A small sound classifier, trained from scratch: layers 12.
Rows from expert 7 of block 3, named by matrix and row number. Rows with one number belong to one neuron. Each number is 500 + 50 x the weight over the matrix's rms, rounded and kept within 0 to 999. All counts start at 0. Numbers have three digits each.
# up: expert up (model.blocks.3.mlp.up, 16x128x128), inputs 86-127
# down: expert down (model.blocks.3.mlp.down, 16x128x128, transposed), outputs 86-127
up.0:505507493502455427581439521485574413551357486458592650587554547551490504508534460438546437484562495485427418549495511466556533
up.1:498493598498460523498505446515525480505494495503591504564505537500474608564514489430526491503496523341510483500487485503499538
up.2:484539537486463478567473492506510415571458492493552595482463500464471507476461433364527477570550510459500561523556468490512497
up.3:481553525464481497557503500511495416587486496486575549508492505500480506526463482395496536585515567442508542522538483524508531
up.4:553440502506546568469499494423524496465597492574418448460512493551549450553525406497460611485488529511564586494492534547500595
up.5:568456693584415532528510506586484539517487502501555490465489492512569469455481362373579497448501448454546477480499527556509459
up.6:463537541442434512540502497517568503551499546517535516508499540483474589522440467474433521512501526455518567505510426535510509
up.7:513527479441464477536459492500604378516394490525533645679520512504460527506511484503427457469498494430431496575485521444505543
up.8:450494524514463554541509527543486513494548564452486526497495441419522598447359514486475499499482496529514589521523481431523462
up.9:507478518533490508491461506468520461486412501517478588632497536500491503500348399505574480501582509511518548506458506535485533
up.10:541476474485591504496526504391501496466608521513381480525548508514554447549499413537444588506520540552557616503499510520508531
up.11:420602472497419503481519499560527545614567498492493456493528473485363646484525536507316490486365494568449585516452471497523424
up.12:510498500469466492505427512447608393498432497497525539581488554508480536539536482484491518488489517492463497557468499439502534
up.13:518483679592425527534514510594475525514467508494591496468479483495548490449463379349594484468508455476542486481511507558505461
up.14:442568522423432495544472458470567451539400487510526489571464506518474514536565453521417553507489510432447537520492448518499528
up.15:485514541454386466552514476568542480550519497510583484556519512503473570547514474463464447494505467411520482492530479550562510
up.16:386501485539511501554475409490438439550538460640505489457528481506536463375502527431380573496487566494513628537490470477447525
up.17:565432683571438524505485418531483527523522492561513445482524478543588457443471394439517556435502462454582513491469556600482470
up.18:433597478425414453565522441535510496641583458544484491505552497483489533467501515517355517487474492548457560527499446488523489
up.19:407593481497435514489512507595494574661581494496476457515498473487371603481540527513342496484398511582433587542441448493519396
up.20:435537540476436464565555458492554498548469515501528517544473519454509550543489477497440519533484482438439504504536416558538458
up.21:425551491467484496567490408510490453573543469557502494487546515494502502405502541497399553495488547506493582553491486488499548
up.22:444528514496481523568504480512473481570536532526503471507482533435519528468441547512484512561499520465515523512517428498511467
up.23:457592563490447491545502503556513472548486502478572482501461503496475526537499482508482531568461494400494536500506422563520482
up.24:503558543419370525527511470526598431541464503456552479554473522494488540592511412488421511501473480484404531531494455467542478
up.25:445489469506524468510404401452513421508436422524489636574500514521459487420440516552434519437511528510453487620514564482517574
up.26:422492482538616523498495488430410612479455522485466505507491483455569496503389546585617454480562489566498441483503410467496457
up.27:550444670582416541518506499591495521519487508512539486469506480507551492455460395368554504457501452460561503477496527567504478
up.28:504478610621501526555538510592434529430467497501589534418501446404527510405470499361592448519514520512475504495451422651503416
up.29:530481539450396485548484488542531468544493483547522517562510453510528504459472433525502467477501485486546585503482525538493540
up.30:377558462457503492495403344535485380544481459563442533513516480505396463443421466457375506492514518495545552554533533486462505
up.31:503474501518556557458499517441489520500511509500485521504497553475547501501411562521562469450519531510531470486501426461484490
up.32:492555510424365499516497522571563470563467496500596496486492532513485554567549451407459447496486440504445465501509481515555502
up.33:397531466462520505489400387543483377538471467556441565492512431503386474471411475442405518489524521493545539564539539479460517
up.34:503542518461447496549510464514517435546480482499480468568479533495495545535507433440417602520457511427466559538521468498571431
up.35:511487500449437490519491477515505500520404507508486595618544465484507526500422455527551453506551487525495478527507517501541497
up.36:455534509548434507580524566519479469551441520486649523469491483443494508497474462364538439548542504510476504490536474525508460
up.37:543557498442537469562516457463495503497471518481500531510500566471507486534490522535504477588531490531450486527526412462533431
up.38:459561489422441496502496525571560401559535492512631490591500528499470596507519498426416489497440487475467530517504489522529536
up.39:492522517548471477501538526549519500499464509388646512522523465461468559552475493449540470502518490430499466496504508506531506
up.40:534399511552508531502441505469510526477440507451458630503492491493484530481333463519570487443519526534492498546466514514501512
up.41:546577483465481501523469503592568455498429498451605540521517515461410598506446503471526504500493496493473467498518548507538547
up.42:493535535449418409576526485474567459544415500514562493584488514494511533561545446453504468516519460460460506502550420512551452
up.43:513518490438581534476541441551489550451495514501471490537485516501510523441405524510557549490520488487502436481515506447537479
up.44:480540507437467481541534461534512424571503508521611494520496582499511576504538497470499513513499485405505475497550438502531511
up.45:478541591464364508547541519550555452536523537479602509485506500474502593535524485426509492528513471494501450499507432499534507
up.46:410554487447476416509500516543584413506467499509567531581517527491442581534526512442546465499491470456467451498509483529533541
up.47:407609492416472427520488455507534436531508498516562473494523581498477575513526503463522492527508481499473482497530429505526520
up.48:545441495501552561464496502443519497479599492564421453471514491552552453549516416505463613485490525516560602493494543552497601
up.49:506480509445558542488552507499474531507520540497466484531463508484526496453400512546588479493533495508500504499517507468505439
up.50:447545495490505484550480379493463489522514503520470486475521584445496526432438495487485531542530554502543537535563473482523459
up.51:495510563500484493510509465541523503459497488496506497588512532492452573542475482499478485529513555496504541529480476489522499
up.52:448516499448411425568498362503511346527601485519479595552588555478493499473430454500417595487520521501516513564487518520507515
up.53:423582535445434469520529477507523463553474496512577494523468543498510541547514481494450520524498511399499506500514387561513507
up.54:405616478500437508490514504586503556648581480522489452523507476486362625481557530508328490489389495583433582518440435495519402
up.55:459561477428518422517490520518603438512438501507570553615515577502431567540503512472547438483510459465459470502513511508547517
up.56:474539548409430455543582425570576471492511512500565509603509520484463575507505482466463475514514525470500492502500464459529517
up.57:532484642591458501541558506570476521486482508491572499484504478450539505470476473381547449507508480495519482477477457621502415
up.58:458505504483466452518500509539555407502526485518554518567498506509488593504529502462476485511498508458473512502502426517513548
up.59:528486478391568548466525453559444516490526542513469481484490590513557538411396544513610477491527473533553394477539497453597437
up.60:520506514490523409599468336545430473556570512512463508509576574470499483430426450470492547521527605527566582513515511510538436
up.61:436533447495534500503443536497531379547470473516520568592459580509448526468486518501491500480491491490457542537493540491509576
up.62:462590552442436500577485479526523446522544468492513473533498507490500535515499456495440587537492529465490589507522463494518500
up.63:456505463469514483528393431463540268506396474552490587560516522516478482409482519500452489460499533475470516626525544437494573
up.64:490500496543521521522494451568490523498547490543480483512519428481504514517420488501514540498494556515485574502471487540507497
up.65:457537489518569503510466496494495460493510511517498555589493516498422527444383533555513588478485524470524545507530516492474572
up.66:445584542443429481511533453522545496538514500496548478498484514480482530512488474501441553537477523431487556501513441548523492
up.67:422566502461457498535474463510527476563487493530537484504493559483513562528491490481485510543503532481497504501531402511521503
up.68:510500538442439496498520439549520470507471537464614514527488587498502587506532502451518512500488502402505422505518458482563488
up.69:464501592512426525524491478449547426518544499501526517511504547497500538530474453454447584516489560459490529513480484500521546
up.70:429543541450417429594562471495532494538500510515529497541490508457527543506489482512440519524500495426471512500549416549550444
up.71:507529557476548446506647514523451559506479578426582496491386487457516504514491475483580446524522487476513429487588476578541437
up.72:432536527475491490523499416502507454546508507563533499631506547497507556516518490446448585521511525403509542492513455502516508
up.73:500424524489354500503493445520527398537504489508519519492524476547507465468451420470516424451525472526553498499511578509574555
up.74:426611510412432470514511480553547421541521453530533502492500508506497520521533464484439502508500530493491515500509452494517502
up.75:441525508427437497490528458582513538548505503479441495517492382495426501504518471533282501479451487506462555530482509468526411
up.76:432583500400380437512495507566602411534510481506587520553525503509438565531533496421487482481480471474471459497508475468550551
up.77:474535554428467458609508451526509472513482482502536543528475538488500544505476480492495462530521473467479512500525423546566501
up.78:461556528444434448588545450509548487576489505523549499594482497475525552535512483508474479515502468438432498493548422512557411
up.79:467524504446439512474532536550516547573560537473492497477484477492399566500510510485348545477425508526503553523499511416525447
up.80:494486493563552559477502504457455566479465555405479550505483485435538503537398535524605465485549482533501450510500411440497461
up.81:542443521517554553507515490473477526464487557525516525465490436456511533442452520504525507487498597424494579506495485506516513
up.82:514487675553392495547525529564486518494417488488599495463471476496540466500493355353615464455507435424523479470510512583520454
up.83:458498484536562507493420471484486473512516499543478535589501484504514509392433556529518536466513555523496500527488511438458509
up.84:460511515492436406600559455447531457543488503528518534559498521444534526564509477495474461576509473464484483487553367554555435
up.85:550503473514592513495523434506436529475605501504411480570569491491547456479450476557507565511532578552545595493473483542496479
up.86:464534513477470548498472501537532369559512463517538516484434547532480540531525475487444581509474546470460517507502489511518499
up.87:453491502528564506516484505503505490475566505482538570529511502499460535470434513532506562439475521499499550542524521490512552
up.88:477557542462449419576549409459567490539467529497541542534479517456499561533499486490440527548480501352462524502522420541533467
up.89:529467598556437505523528492565470529521506505522540478465521481491556493447443460395521478473513470494536485487484498586504416
up.90:520468497458606566498533487519495568499557502451460526519454494483522506499368505523557512463512509493505405534528524462532481
up.91:495498532543457511551554527531443496496458542499582511443454474434525506443459463356549445549529511526487494501561459532503410
up.92:440563545465402448625559462516531497565489525564531492578463494451534556509503487501463496544503469438451489493565402546541436
up.93:500483547488378490525482447569513435547482491528521547558560454505479493428410418498514453485529494529554510500490544510527559
up.94:525461500467581547459520464533490579463494517472450504516496502499483568418376541518555508468530544513536432493531523462566465
up.95:489572510491479452570492487504525486587399525569561512526460576521497518536531477509498527495473516358482515500501457570518511
up.96:450545515453474394567512460445516446540416550500560556549487593487513563499510482488501531518507517409484533501551431529531498
up.97:490509553470515478500553450527539509467499511522495505584543518487433586522488504530502460512506557498502503500490472501512509
up.98:428528497439406497481530478516540533593562502492490482486513467481400599494517525507304486478391511550446551509458492505543446
up.99:428492500519484509549517493485477490508505566496499496496512514453532591428419524504495502532494504503525575503562451450532448
up.100:513565475517449485518510511558510498531472517466636514505561434460454563552426469418516450534536482492523481471496511447517508
up.101:554439668569412530516505485568496527530500492528528471480504487525570472459468386390539524437495458460564497481483545577501466
up.102:452547506497443527502487516517559391551586480501568508495495569504481572556527480422433537492470506469457497511501488513538507
up.103:463509545486414496520488480448567414454478487478549508528497534501492524558518437454457502522493504437426481500467479504534513
up.104:496569535478480483616518443513501456518493481562495475538516516471504492481504471493458601519479513420475608529485456489519471
up.105:507508645610457500553542519574464507485464505465599507484491476441523506453473458375579452517510488505505495483478455593501425
up.106:468519501458472397568477388489462387564570497539479609522605544485490460431413453459442562501568538509565534545512515497492495
up.107:472513489502500495584461465481486487510509513512493513464519586476507565464424524481530521539517509505520502504557460483540466
up.108:409631485450411466579525429499518476643546461578503493532534511486521517458509508499351532498472501524400549553488392490516487
up.109:418607481433407445587530404522507507633553473561466487507547490473470518467509519509340528496474485539423536525514411489532472
up.110:416485522527473477557506456486502494514500551514531529515506536444516553494407536542494522547499542456500506509525429545531462
up.111:503474476543609491505437486423482474493421545519461661500438483492443484495451456507520562484529578485525569593510520479449592
up.112:428553505484530526549495496574493487505518480469493494488470522489499490523391471470488539503511527499535564523535522498515504
up.113:532483496460455480507522430514504510533453518479501560562509448476487528481456500514558467489527494533464439506497522467529510
up.114:492589481396466472513469496517610374530443482523573589672524545503418554502507498480444469483460488444440482557493513471522535
up.115:513481555457364460549506498570521487554504482526561497541516459500505499444477458476508456483501495486555533484497521534508545
up.116:502532475451493489531432491500585333509417493524526624598513543509443527488490495488472450467503505450459484601501521447506566
up.117:431549506426388438580548472515530363535489504509565515529491547495539555500499480489462495525511480464501477500549417503546484
up.118:400517496453427416552474418492502370586555455501497667573615507509472458482391474488453534482581536524543442534503532491515511
up.119:372558491474445493551495430515480429621553432586504505496552499487507483406488500437366590503491509516479585587470471482475536
up.120:562448597526490527485504401554501475430546508504508510591512506509501574470496501497535523490500577466522481508487505451523518
up.121:449577500429454423534510480518552446536489551505590492538522542467475581557545505422543504545493495447491450492543448485532520
up.122:456517525471403533477475518555513424612493509447532591519490513498465518517456412399471510518509513494496548545498483519507515
up.123:475519478492508472546512505525500410482569488495487525487498520512507494550446480489447515500554558552525554501600529501522538
up.124:416547490447404499479527501534528545607565501488488473479507446487395602499528534505304493478376507556447563524469484494533427
up.125:463591527407389504548523443532572454568498485492531482542480515503490543541509414503380503487477480486422525542491426503541488
up.126:499594500429478409500466454557641445461496506487552547672537516497323622519483501478450495500480496463502464507486509467525558
up.127:459558532539437511579574536553470500552441518481647519473479482442498511501483483403551459545532488488478485500551471558511440
down.0:484453602494538564489552553501470624520650547406483462544449450427520527486508574570516495471445532613502539497482480429508388
down.1:452483527531504552469475498439544521551499448502483487509509477536498497554502567461537480447495504502517533506494544438519486
down.2:473531535463505446505513502490476534562555541471471471580514493461493521514495531505502495500559431492536518526519505511503488
down.3:490501521475524476502504506479538517605518529472489505600551434453498520544479562509510485509563437476528529506496535446536500
down.4:491535493468386500551496414525501467501453438575522408495493567516499496456509406452403699475492514419527512504503510613500490
down.5:554474500345296472648499337568458469488496453524510621519488514588513471271493375498413604486491503461556500582540492493576507
down.6:447492500517520523459539556515447540590567500461459487556514460491536504548455543502547451485595482506499498512519474429489479
down.7:530516538483550511445535590494497577504500494434515546574582411496495449561562587540495401507524494554463473493416475371529486
down.8:433501471499539534486476555504513515557519511501525486491543477475499532501441558497570462494575504532501521508503536448480510
down.9:494421475413483429594474459412501490569528512532398519501531505498496508486496574490509518457528558483523511530544542521491562
down.10:474531508500428521503487389527485458527497438531574373492500573527515503475518432455387701484487539459535559514486502615458482
down.11:482530323514593450610462477453543466450453476573522583387509493442420542507472468448503421515470535477372520478477467521471555
down.12:491515521483503506502516586474486523518532486473531508583559443506556430554552552513492417496554465499515518502480497442514503
down.13:563475502353324460657498358553453482485489475520505631521483515566518469278498415498445568498491505464555500557559501486580504
down.14:466504517483524509490522572472488526530588495446494507540570439475532488588474567534524444480595496513522539504504486418537501
down.15:469511517493533529393505586489466574591536518428461480537492487502512510605493543514561445520568495521559502512504492449497419
down.16:551518490523640565473524510644541564410515519381516576573436568447430562522483536576509427531414441641488451474481483410505434
down.17:513486493400280476633499332555480449508500445544525601543524508583504496331491396483383632480488502441533503573520501505548512
down.18:463557471477627484502461469487548455477496508465505580462467497463424526551482516538510454510522519552483523516498501436494521
down.19:498541359537623476561456469476559458436440481554528600362535511443384589493436485455480432512468550500422547462467459500423600
down.20:414469493495527541433522542495422589529639518438428453508531484437494472592464586521591460491656481540492477531518501477489456
down.21:518514501509615467495511503485538495492505563420481588567509500440430522546498514534517475534511496545499474514503489443516482
down.22:494492496504562507489502590484492568505534530514501464501542497496498495532464532487544498460609477500499529487498566486479523
down.23:499497552499506498503514521476500536595539506475481498591558482497517504535506535502521482468566426486527478559483545452494501
down.24:440520522463545518409521577496466559523533514399488476509524431475528471591512623580534443497601449553505498570497495428477454
down.25:532445532527601504444505540541495661448497591448476545536534364445398512579553562512505457528478494548448429506438485491497434
down.26:462654504448445503477497497519522438548574485417611522562547526518497521451449414556434550507497398505583534509465498477525457
down.27:532474486374337453648494330539459468498492461526501608533493511573510483335498418483441618485492509458562499570553512514575514
down.28:520546507346404505468507364583602548509503468446583655538565528543445569378470477564473480467506449535508480547486504431513468
down.29:570460482446478496631468356490446469497482473576410510499508495549496479389522493496486610499494567464532519549556512500526485
down.30:512463483520645528491496541505495545489516532514490468445366517505515557552504540494561402540410499561418444454481500541519466
down.31:555538523490559477530527501501481545478571531449503503479508495470541533469513507519536513501523464511526498474517494478523474
down.32:486484497525530530419501595496446571540496484442498508551487466466577483573525540518585444509583434517519465505488485441491430
down.33:520470499520606497491500544492500575472504542506491468471362506497503546576516521490579386545448468532389418462469500542511465
down.34:510483513500567510488553557498436557498546572392492497511510495476558488519472537537531429502566491585585536469568496448505498
down.35:535421493427514495561464401424491510530541491537341525507509490506502492423488576556505599474481560517547520532501518457477514
down.36:542514582395469445549534426499497586577506511474516528566459515511423550463520484546477461496491464468499499544483454513514485
down.37:478428515526512520510494464467488587564559532517429439500537408538528441506505560535461562439512553497482587538464563492476478
down.38:529525500489596541437502593467485533549516477439499513544542443481515481569525528581554445483530503537472500472491464434519473
down.39:572529496438544437537525533458496565520499494476514459581512492515484512549635540521515421524507488485438430442498471468512439
down.40:509439478448514453557510457484509548522495580497358487541510517467428524481506528509512508500478542509512479503537520500545487
down.41:538506494427609478543598582496503523537502548492537453507474473517523470543643568520514408502483558508496456430519469492569418
down.42:434493544463544524472552496500390634544627567441421422501501472425536518557497569527558494503620515554524496518540485461487423
down.43:469545518494481540479465602431532521581538507444494478523525456528492483546506489534503507474459426501510500545438549487506475
down.44:423495496538515525492502546461486591565566478493505475501539453526537449596514553507531443475611431501488498535482491464469490
down.45:447514510483503500443506594524475528591514486436487496578443449507540488592535517507538475491557460507476402539480504447497410
down.46:543526541481459517483540662515430583530485494455585494571521452541580459538577517535521411528570426538481406459492446409510420
down.47:504505501500476530492538680496473611537511507470555475548508441508629465580522518520548444504597388515493475523511464427503467
down.48:496535496457395499557497409524495462494453441559524398496488571521499495450515398454408706486489529441531514508504507628492474
down.49:470522495501488537496442545426511520536519524469464496539573483507519513486476533529506538501474525501532526513480544465480475
down.50:468460427529554505495475569473484544552516551483444498500535479473575462548427562505545448500588458533570552536536580458503515
down.51:505488496551551509491487572445465568505501500447487462542522506510557473590483596523520430526554476500529526486559495512486499
down.52:522478481528617590406406538467448498529514497500457498457487503465530500505507538504602609542505542610558494530520514495407505
down.53:419502539493513525492523582488492536584550499464482451542518456503587481593499536506536451458576438501503509519487517455489500
down.54:495556359516606462582461457455561453451432481562533609371535509446382593496459478460485410509453541501380531470463452508432591
down.55:546535526491503505480546660517440611503465509461567507567541451512527425570580522554504344528549439532476438453489433422542432
down.56:482470508532523537418545630517391596529542529398489445501484493501564476625521608533566435501592441550521507470579449469493416
down.57:500490494364387478540491386585465501529493440491534664506506512541512499371480433503451565490511491492556488579532515485569499
down.58:534542522469501502506502626453490498505490473474504503587545443516570478548567542527548435502510443518463454503485460357506504
down.59:455529514517490558488468511467545593585578501474501491531551438523505451516494497562459542458466450529503535538451530466484461
down.60:474433475588647557417424658389438597544524479498435479478501493456581471525429575468587462497532482551584513496577594520506558
down.61:529503544496501498454513607513488609531464499435474549619574423514500429604547523548500404516492481536472452507479479430528412
down.62:487494517488528500502524603479495537533542540449473490583518454445527503542492560511558463494554450501490500513509499440533495
down.63:523495554492574489436566620519490613448495538383504583583542412474470483600602551543484432539502467562465431495402468464543438
down.64:451568513451491502502509421530514437486508474497625472415476576482474579474524455503449600491534521499504524522516503557522481
down.65:525536508504476474486529553489456621502462491454525504519523513503504440556597512512507442523513403499472438502505471532518440
down.66:432502528493514518482522579494480533572543521434462502559527445469572475584484562523550437481592419524514501530505505439502482
down.67:460498503495521511494528578493446535544576497487464463531533483492547501543479597500542474486587464499539508504501493459491500
down.68:459500513498501566458491529492515608563549467513558463434519455546492435645508524517495445430547382503452506538458539505474465
down.69:506551513488508510512517511510492517528488457502559467551508491488499511529547550503511451494505466502441487507479494486512484
down.70:394483494497518553430527570503437588560576512436442476511524475470509462607443528515589458476665457520501494539517503484504465
down.71:495510497424481401544534449481550470535545499484494564582595473506407545452557550499501502519574492459478428576498496434531514
down.72:477496512535515551490496571456454553516518487476503477504506477520550465553505565508578439486545449517484512509476496430537494
down.73:561433494473437541558417392473483512503482502594346513523437483531484489392500434499489693481429592491506502576499516507479445
down.74:478520510494512519485512649459490555530536509412502491543537464481579476535505602518566429499571429536517499512487491425495490
down.75:453481422498570530514427523505565476490499415544517481416453472537500512573443546470551414488500565494382502487470515503486518
down.76:534508512519490540440504658494463546538490505459514501551525454513576483516555536537536445507592470524524439509492440390485448
down.77:458493543497555527456518583485467578567536496450495442526520467495547467618501556505535400489560452506493492517514515489525494
down.78:425496494479539529400543546537380641552628539406458426491523492468531458622455534508598479499719444513497490516529486469477442
down.79:492491364520570476533468536469523543476448505512470500401490469459474508527465498462562431521497515502413491473488516515475505
down.80:447584507471476496471515471502510464521555480441576550517534516501474518452420435545445546497520449502581513508493517490561489
down.81:541493480501550488490444515467500563479504511469500496464525509488476506537514535522570484506512440516500416512511575493537501
down.82:570478491302319482629490364603442478487491467514513603505473534577530455236479390521468593495496491482568501552566513474570503
down.83:506536487499493471496482536401492532533511551454493510576540490451524498515501530533489483513524449515548536523487504500484477
down.84:385493490468547571435519505528366600584662535473437428474520457455495494612431530497597540473679489501501498524541516475521469
down.85:432607522470411521469485386535499385499513439503639451438498579538499551446514448506374673491494529499535558520497494543500475
down.86:497526516463503489498553508489479498543556477479551537566569483504520496500523600538515440483510503505491484514491455436523498
down.87:525505508534523494450575583497431654492449551467501486496480487470503478512554540499557430557567455506446451442499469502531410
down.88:434498500492512541461573612503440598551573568414482477511511471437559463605473542540599426496639430560493471529492500447493444
down.89:504475493383339486545494342606457466509495451506529697522491512540500502347472418496434568486489502493547457582521495495563501
down.90:538515580530534517489494649510473586517531560404484500604531486444538480529485490548519507506479483510545616496489542443516449
down.91:524524549415464428532529432532546542584490510463519573597483502508366583447516496521486464517495429462493481578474491496523500
down.92:401498489476530565393516541531408593545587516438463463486523494496488464643457516509601491495707442508495476534517501489506452
down.93:534448493451476506596440399438469491482464465582350531517482537568472501371516529546489593470452598507497524584523493522491496
down.94:488553498490493550477465579423537525551530494464496466548557499527477477575487475545493509495460452513502495502441536471486454
down.95:470501524477537518495546578489500610561541520473484449534513428498544436616508569539538436453563450502478514530480554470503483
down.96:446465495492507533502562604497455563548581554453487479499515462469559496628491579513580472466624440499497490519508491461536490
down.97:543443550541508532468532568502496519560507543440509416479453514498522487557511553492567470486536423522533513474567534518509485
down.98:469517382512602470580449499483552483454460485553505526426459470480460506510474486444545427520500539467395495486488505493474538
down.99:500488464520528502500491589472503549525488573492527493502552492512524507497489554495590451501602481516524507467496532426473513
down.100:536534413357525426683585460439495544503485498535480469525434539522500498452570509550533447490481519493428475490514470517530449
down.101:532475488366301468627495324556465455495494451535508619523499510578505487309492382484412622484490502459555499570541510502564509
down.102:488537507482504490510550542507474498575508406495535504543552477495517494514546584523517430497504478530451450503474471446465466
down.103:490488533502516533446520549467481515538506525463511487530504470465534486514499540507536490523587504542508515523500502453491457
down.104:499485514503589516464520601455457556502513574440426488505499473440503499544496626526630451525548504545493506505521494456531496
down.105:555495511356390483555497380599474508519490461482532677514500503538505500352500422511468515509500490484549481555530507460572491
down.106:489474498530653577407410576440426561536573472447448486472476509461573474507464586506535503508511497571569518514580554527504494
down.107:494494486507533499498490612428494540539485552494526461504561482496537453531505549496531423528587456515510496493516513456506503
down.108:452568484488630494482479483520499464440496511451518542453487503468438531547499545559540415517534513630469477506492447410498488
down.109:448568464477620490513436454499543460455473487496525562432493499481407535554484528509516426506521521554462492512493496450493514
down.110:451491483489524495482516518492490545522544550489486493507551479495484495500481540489568488473630487506514504541518543462511508
down.111:510506533497484431483513566495492611514466546447463441593495532502480446688569474502522397556515328488497351505518510563518460
down.112:462477535492519499545573551582498567564509569466508436513434448384500544510530544479586480486463535486452513496504535518520468
down.113:555443486434458513535449450487520541528528491530369551532504466506495468430470519527493636464462528529497494557480578459468466
down.114:555528537501548517470519616494461572503483494464510529550554407497509438572556555570501377514510492548444465472453459422550436
down.115:546457487410477494615470388481425478513466474568394545488481495539495468410525491508493596489492574489528509578532498506511464
down.116:536509520487535509450533601513485588499496493430506555581569390499502436601583594569477389505506488563441485482417478381541453
down.117:392491503499494534433511634483452568555557479414478495503544446499574434608486563513578454481638438525486490536483508438503475
down.118:476475520508552579431414517446429537528556446498444488463430538496535493515491527578511548478467550613516511553509498581482472
down.119:489567497515650519481470479517552500436498518424493631612422507444423568574482500590516500535433499600469478522487496428497490
down.120:439433514526463517475448502408539567531501461497470524479540471568436446528441521508484505429483501495536562515459606480468508
down.121:495515501497514533501550609500483580543528490479546409525496443531623491554568515536524452481583447507506476497517447432526441
down.122:477484526511561527437499594449459570548559502415474495554525467439539487535452598512526466499592436514556527532554540484481493
down.123:494458531498490534478568503506492532503514541501561418482443501481504511540591523478514503485500498504458514521488464567514462
down.124:471511349520587470581447488484564475449458482562510543402485484454442530509459478436527427516497535475382499476480501504465558
down.125:456539523456579520424509560497469576512521507416479501498499454462520464602488542588561440488595457565496516528501488441502469
down.126:554530478457578522510554642521445528521493521476557504539505488506531499516594577550536334514466503534432442485511441436529395
down.127:508542559400476432524522436484488581578524501470544524532495505508442542504524486542456463496527464462493498556490460514521463